From a checkpoint of a small self-supervised audio encoder (BEST-RQ): 4.03M parameters, arch ecapa_tdnn.
Rows from block 4 of a small self-supervised audio encoder (BEST-RQ), named by matrix and row number. Each number is 128 + 24 x the weight over its row's rms, rounded and kept within 0 to 255. All counts start at 0.
After each channel's rows are labels from the 100 clips, of 14848, where the channel reaches its highest value: "strongest on" is what is common among them; "loudest band" is the band of the loudest frequency at the time of the peak. Only what is clearly more common there than usual is listed. The data: synthesised imitations of 52 everyday sounds, one a clip. In brackets: how many of the 100, against the usual share in percent.
# c30: last pointwise conv (model.blocks.4.c3.0.weight, 384x384x1), inputs 0-95

c30.140 [ 87 104 143 133 171 175  87 135 107 129 138 107 167 149 130 137 126 118 128 109  96 127 150 118 143 139  98 108 119 112 105 145 142 125 124 179 128 164  66  85 109 138 139 107 116 135 102 153 162 102  99 127 102 137 152 102 115  98 155 128 130 136 116 127 147 111 117 126 166 127 109 139 121 106 113 133 141 137 127  83 116 102 119 159 116  94 158 106 114 122  87 112 112 146 155 146]
strongest on: group: animals (48 vs 15.4); mooing (45 vs 1.7); mains hum (45 vs 12.7)
loudest band: 250 to 500 Hz (44 vs 9.8)

c30.269 [115 118 138 106 135 154 155 133 131 130  65 139 101 152 111 113 199 157 124 127 156 126  73 119 130 165 122 110 105 116 146 103 101 113 134 119 105  82 183 127 105 136 122 116 123 130 137 125  80 122 132 118 115 134 153 139 148 129 126 154 146 104 121 113 167 134 145 164 109 124 141 131 127 129 158 133 109 189 103 119 112 156 119 115 121 121 152  39 100 124 127 135 124 115  88 169]
strongest on: meowing (29 vs 1.9)
loudest band: 500 to 1000 Hz (44 vs 14.8)

c30.115 [103  74 106 133 155 124 127 125 141  90 112 142  95 141 116 128 135 141 102 135 129  95 136 112 102 112 145 140 102 102 109 119 110 129 149 108 153  47 126 121 129 123 107 137 110 135 141 125 112 121 113 132 125 117 132 117 154 139 102 113 108 161 124 109 121 103 122 148 157 181 159  95 135 105 150 132 106 124 123 125 112 122 155 132 151 117 150 138 102 137  94 133 137 102 113 158]
strongest on: zipper (28 vs 1.9); laser zap (27 vs 2)
loudest band: 4000 to 8000 Hz (31 vs 12.5)

c30.146 [128 148 135 140 121 104 105 125 153 128 118 116 110 150 115 117  82 133 122 163 126 125 171 140 154 112  98 135 146 123 115 109 136 113 144 140 152 107 127 103 127 146 187 194  76  89 114 126 121  81 142 150 144 143 121 139 122  80 120 146 115 130 139 166 136 151 138 148 172 120 158 127  92 131 129 180 156 183 100 113  96 105  70 132 122 123 139 121 129 162  98 113 113 108 111 167]
strongest on: thin (high-pass) (30 vs 11.7)
loudest band: 250 to 500 Hz (35 vs 9.8)

c30.156 [133 126 130 110 136 147 112 123 107 133 107 103 155 120 128  98 166 152 138  90 199 102 118 203 122 132 179 162 102 102 146 118 128 117 116 137 110 134 114 171 125 117 102 137 134 127 147 128  97 145 130 150 106 110 116 121 115 115 116 123 134 108  89 155 145 116 134 105 128 118 121 133 153 151 131 102 161 169 119 100 115 141 153 113 149 115 129 152 130 121 120 120 126 136 221 119]
strongest on: mains hum (58 vs 12.7); animals (45 vs 15.4)
loudest band: 250 to 500 Hz (31 vs 9.8)

c30.111 [146  89 154 115 121 120 116 149  95 128 127 115  72 141 162 107 176 150  96 146 103 148 117  92 105  96 101 137 119 139 141 153 157 119 108  98 149 140 108 135 124 157 143 178 118 194 122  78 125  87 146 148 127 119 115 113 108 145 117 156 188 134 135 105  94 129 149  81 155 132 139 138 144 113 155 140 115 128 128 121 126 101 137  90 126 125 131 144 129 148 104 121 127 159  65 148]
strongest on: mains hum (54 vs 12.7)
loudest band: 250 to 500 Hz (26 vs 9.8)

c30.335 [139 126 103 106 125 140  79 137  97 142 114 110  85 165 119 108 114 142 151 114 109 121 144 163 158 137 114 138 186 145 121 157 138 117 146  59 132  90 134 100 146 135 154  89 135 117 140 121 123 149  60  92 143  86 131 100 145 102 130 163 155 131 129 114 139 139 119 132 101 133 129 143 127 120 140  85 101 123 146 149 125  85 157 119 138 199 158 150 116 140 116 120 116 109 130 129]
strongest on: animals (64 vs 15.4); mooing (62 vs 1.7)
loudest band: 250 to 500 Hz (59 vs 9.8)

c30.36 [118 132  99 116 119 122 137 125 154  90 158 128  97 152 142 127 114  91 120  83 120 140 109 139 124 123 150 194 101 141  86 159 121 128 135 147 143 112 116 119 126 131 115 121 117 152 114 102 108 109  98 129 127 142 118 119 103 155 149 111 146 173 107 138 125 149  92 125 122 121 151 149 127 133 124 136  98 108 164 115 130 139 115 144  86 123 121 113 121 147 136 130  98 116 133 115]
strongest on: household (50 vs 19.2); zipper (44 vs 1.9)
loudest band: 4000 to 8000 Hz (47 vs 12.5)

c30.123 [141 152 119 146 155 114 109 141 111 174 144 141 127 128 102 110 139 145 106 123 146 123 133 112 158 134 132 113 119 144 109 128 148 146 172  93 148 127 121  96 155 120 108 134  84 110  97 143 131 161  95 125 114 124 127 115  96 111 116 116 133 131 166 127 144 113 120 119  74 132 126 138  88 157 105 149  95 124  98 140 112  93 110 168 131 124 156 133 112 142 109 119 120 104  88 121]
strongest on: meowing (65 vs 1.9); animals (65 vs 15.4); siren (28 vs 1.9)
loudest band: 500 to 1000 Hz (84 vs 14.8)

c30.179 [101 137 125 121 102 103 154  96 136  69 148  97 101 148 111 170 126 127 149 110 118 124 120 121 117 114 134 109 161 107 131 122 119  89 152 100 139 147 182 107 110 119 137  80 108 106 102 143 140 129 124  98 112  75 104 121 143 149 123 156 119 127 170  97 144 128 106 139 103 129 101 128  93  87 141 129 120 100 163 104  99 160 137 131 135 143 130 108 117 180 120 100 122 131 152 163]
strongest on: household (77 vs 19.2); zipper (70 vs 1.9)
loudest band: 4000 to 8000 Hz (62 vs 12.5); 2000 to 4000 Hz (25 vs 9.2)

c30.220 [106 122 115 138 146 176 102 135 113 165 114 135 135 139 129 116 153 114 113 127 120 111 103 117 108 158  96  87 111 135 131 159 129 125 132 116 103 130 110 154  88 140 115 115 116 114 103 126 118 166 141 127 214  92 137  88  93  91 133 113 134 111 139 140 151 153 114 111 130 155 126 139 144 120 113 138 107 186 121 142 163 166 128  89 154 134 128 131  93 124 124 125  95 100 157  91]
strongest on: machines and effects (67 vs 21.6); electric buzz (43 vs 1.9)
loudest band: 250 to 500 Hz (29 vs 9.8)

c30.137 [178 122 119 145 113 147 164 113 118 185 121 128 108 148 132 111 130 140 121 123 159 148  72 113 137 117 145 185 145 133 119 171 145 126  88 136 129 138 129 138 144 112 109 130  99 127 132 122 137 125  93 121 125 114 110 125  86 108 156 124 104 116 100 109 137  94 106 116 133 111  93 171 126 111 116 154 106 143  97 134 161 148 116 103 129 126 141 119 134  96 105 129 132 119 117 133]
strongest on: household (79 vs 19.2); zipper (78 vs 1.9)
loudest band: 4000 to 8000 Hz (69 vs 12.5)

c30.311 [ 93 124 106 103 111 115 118 120 116 127 108 103  99 139 185 137 118 117  80 164  99 130 109 126 112 143 114 110 128 112  90 168 125 164 106 130 137 127 139 119 112  95 108 101 114 132  91 156 131 133 125 125 100 128 110 112 165 127 135 148 140  88 107  88 163 149 122 131 120 115 112 110 146 123 129 137 143 129 158  98 130 124 153 154  95  88 129  98 110 122 104  86 114 101 154 145]
strongest on: household (82 vs 19.2); zipper (74 vs 1.9)
loudest band: 4000 to 8000 Hz (63 vs 12.5)

c30.347 [114 132 149  96 127  91 134 115 144 111  94 158  86 120 123 153  90 150 137 116 109 113 142 151 154 135 113 138 130 157 146 129 178 145 127 118 126 115 139 113 102 145 112  92 114  89 116 166 128 119 102 159 108 139 122 117 176 137 117 168 120 119 137 126 108 143 140  75 144 110 128 133 138 102 104 157 104 170 110 131  84 149 139 120 102 156 132  98 124 119 139 134  96 119 166 141]
strongest on: animals (65 vs 15.4); mooing (39 vs 1.7)
loudest band: 250 to 500 Hz (38 vs 9.8)

c30.76 [171  84 139 118 118 119 131 109 145 116 144 132 118 110 129 133 117 136 115 105 148 100 134 125 140  84 156 132 118 149 129 118 137 109 137 133  81  94 113  98 148 140 107 142  88 159 148 142 126 112 120 170 121 158 129 141  88  94 136 138 147 132 158  95 119 127 122  91 154 105 116 128 124 112 141 124 143 134 112 127 124  97  94 143 120 130 136 108 111 133 139 173 140 113 106 134]
strongest on: animals (48 vs 15.4); rumble (38 vs 12.7); howling (25 vs 2.1)
loudest band: 500 to 1000 Hz (35 vs 14.8)

c30.141 [109 134 144 154 126 159 142 117 104 107 123 129 126 118 114 108  91 120 110 126 125 130 154 136 104 128 144 100 112 127 129 136 128 115 136 136 121 141 121  85 125  79  91 117 148 152 109  98 118 136 128 110 107 118 102  95 127 160 115 115 147 110 145  91 134 155 163 144 130 121 127 141 135 133  91 156 123 129 142 129 142 123 135 153 105 141  74 106 133 118 114 145 163 133 116 114]
strongest on: zipper (93 vs 1.9); household (93 vs 19.2)
loudest band: 4000 to 8000 Hz (84 vs 12.5)

c30.360 [118 123 182 130 113 108 105 136 134 134 111 132 140 169 126 150 114 114 172 159 137 120 167 110 137 128 105 121 141 151 111 111 140  87 147 115 154 126  76 128 142 107 109 119 141  86 152 159 127 139 113 127 124 163 141 125 120 158  97  98 108 103 150 117 119 106 132 147 160 118 130 121 142 133 140 133 140 161 107 101 112 144  96 138 154 140 125  96 122  94 117 129 122 161 158 140]
strongest on: animals (56 vs 15.4); mooing (39 vs 1.7)
loudest band: 250 to 500 Hz (51 vs 9.8)

c30.155 [144 132 147  90 143 130 147 152 136 141 122  91 123 110 166 107 105 162 116 117  96 123 129 120 127 130 170 161  85  83 156 122 123  92 141 138 128 132 137 136 152  98 102 130 111 144 117 143 120 159  88 114 153 152 134  74 169 133  98 119 135 117 143 131 147 131 105 167 135 105 115 104 104 147 123 131 140 111 164 109 125 109 132 121 134 135  89 147 134 181 155 103 112 147  86 129]
strongest on: meowing (43 vs 1.9); animals (43 vs 15.4); siren (36 vs 1.9)
loudest band: 500 to 1000 Hz (72 vs 14.8)

c30.150 [ 96 143 133 115 164 134 144 152 139 150 160 121 102 131 128 112 152 100 116 162 128 180  90 140 143 104 124 126 189 128 121 121 141  99 148  88 129 126 104 145 133 116 157 129 154 109 178 172 143 149 111 167 112 143  99 106 119 132  88  92 122  82 162  84 143 164 117 145 181 116 136 160 108 102 140 137 135 151 116 109 143 109 159 115 149  99 123 145  99 190  88 107 142 154 109 125]
strongest on: mains hum (41 vs 12.7); thin (high-pass) (33 vs 11.7)
loudest band: 250 to 500 Hz (39 vs 9.8)

c30.43 [158 147 169  83 127 158 147 129 118 165 137 124 151 126 140 137 156  83 143 103 119 145 146 148 122 117 113 147 111 143 147 132 149 111 111 174 140 157 119 110 141 148  98 146 124 113 107 130 126 103 126 152 137 121 114 125  91 133 102  96 107 113  86  91 128 123 136 114 105  96 101 115 131 107 113 108  93 134 136  98 146 110  97 167 115 106  78 122 134 151 110 113  92 115 107 139]
strongest on: signals (60 vs 11.3); siren (52 vs 1.9)
loudest band: 500 to 1000 Hz (49 vs 14.8)

c30.337 [ 59 111 121 168 105 125 116 119  94 141 100 115 125 131 154 116 136 128 146 115  91 105 136 128 114 168 142 107 152 115 127 118 115 135 144 160 124 110 147 137 128 108 137 124 110 128 131 149 124 124  96 127 105 117 114 125  90 114 141  97 177 103 120 162 130 126 139 144  97 154 124 151 127 118 117 101  96 101 131 123 139 118 144 138 120 103 103 120 173 126 116  93 103 131 139 153]
strongest on: laser zap (32 vs 2); zipper (26 vs 1.9)
loudest band: 250 to 500 Hz (32 vs 9.8)

c30.19 [166 106  99  93 134 140 136 157 107  85 123 115  92 113 116 132 109 138  91 132 117 118 102 137 104 129 130 113 128 133 110 142 132 136 148 135 104 132 143 104 144 139 135 151 113 128 161 164 167 119 141  65 126 135 141 103 112 123 131 116 122 121 102  82 139  92 114  92 105 140 113  95 115 127 140 131 138 107 142 114  59 161 134 115 139 152 121 148 127 161 110 139 135 125 123 129]
strongest on: thin (high-pass) (32 vs 11.7)
loudest band: 2000 to 4000 Hz (26 vs 9.2)

c30.10 [130 131 119 118 158 120 125 107 127 116 106 164 119 116 122 103 127 134 114 124 131 119 110 133 139 146 136  92 139 122 104 136 125 138 108 103 148 146 170 142 135 176 131 101 134 108 150 155 114 152 130 120  82 114 136  96 101 119 103 110 132 124 159 123  94 109 157 137 125 116 134 121 151 164 138 129 116 138 135 125 131  67  97 103 131  94  98 140 145 155 118 145 128 106 123 109]
strongest on: meowing (53 vs 1.9); crying baby (32 vs 1.9)
loudest band: 500 to 1000 Hz (82 vs 14.8)

c30.281 [ 98 120 127 129 141 127 127 111 121 113 131 111 114 143 149 115 136 128 162 107 113 112 109 115 126 148 120  94 110 115 145 139 125  91 129 118 119 138  95 126 130 132 183 103 131 113 128 118 153 127 133 128 129 115 113 105 138  99 150 106 131 124  99 135 149 133 121 123 133 100 114 116  96 122 151 111 127 121 127 170 158  93  90 124 121  94 116 120 142 119 128 146 129 111 112 148]
strongest on: machines and effects (48 vs 21.6); electric buzz (43 vs 1.9)
loudest band: 250 to 500 Hz (40 vs 9.8)

c30.63 [113 150 183 110 123 139 140 133  77 150 142 191 127 123 118 174 167  65 143 160 120 147 138 148 167 123  97 141 127 100 130 106 145 108 116 169  93 134 134 122 129 147 114 116 130 167 125 117 159 120 107 142 134 125 122 126  94 103 141 112 142 111  77 109 122 153 117 140  86 104 142  91 108 120 112 127 122 126 107 126 115 125 122 126 131 120 140 122 129 155 102 115 124 111 145 126]
strongest on: signals (48 vs 11.3); siren (39 vs 1.9)
loudest band: 500 to 1000 Hz (34 vs 14.8)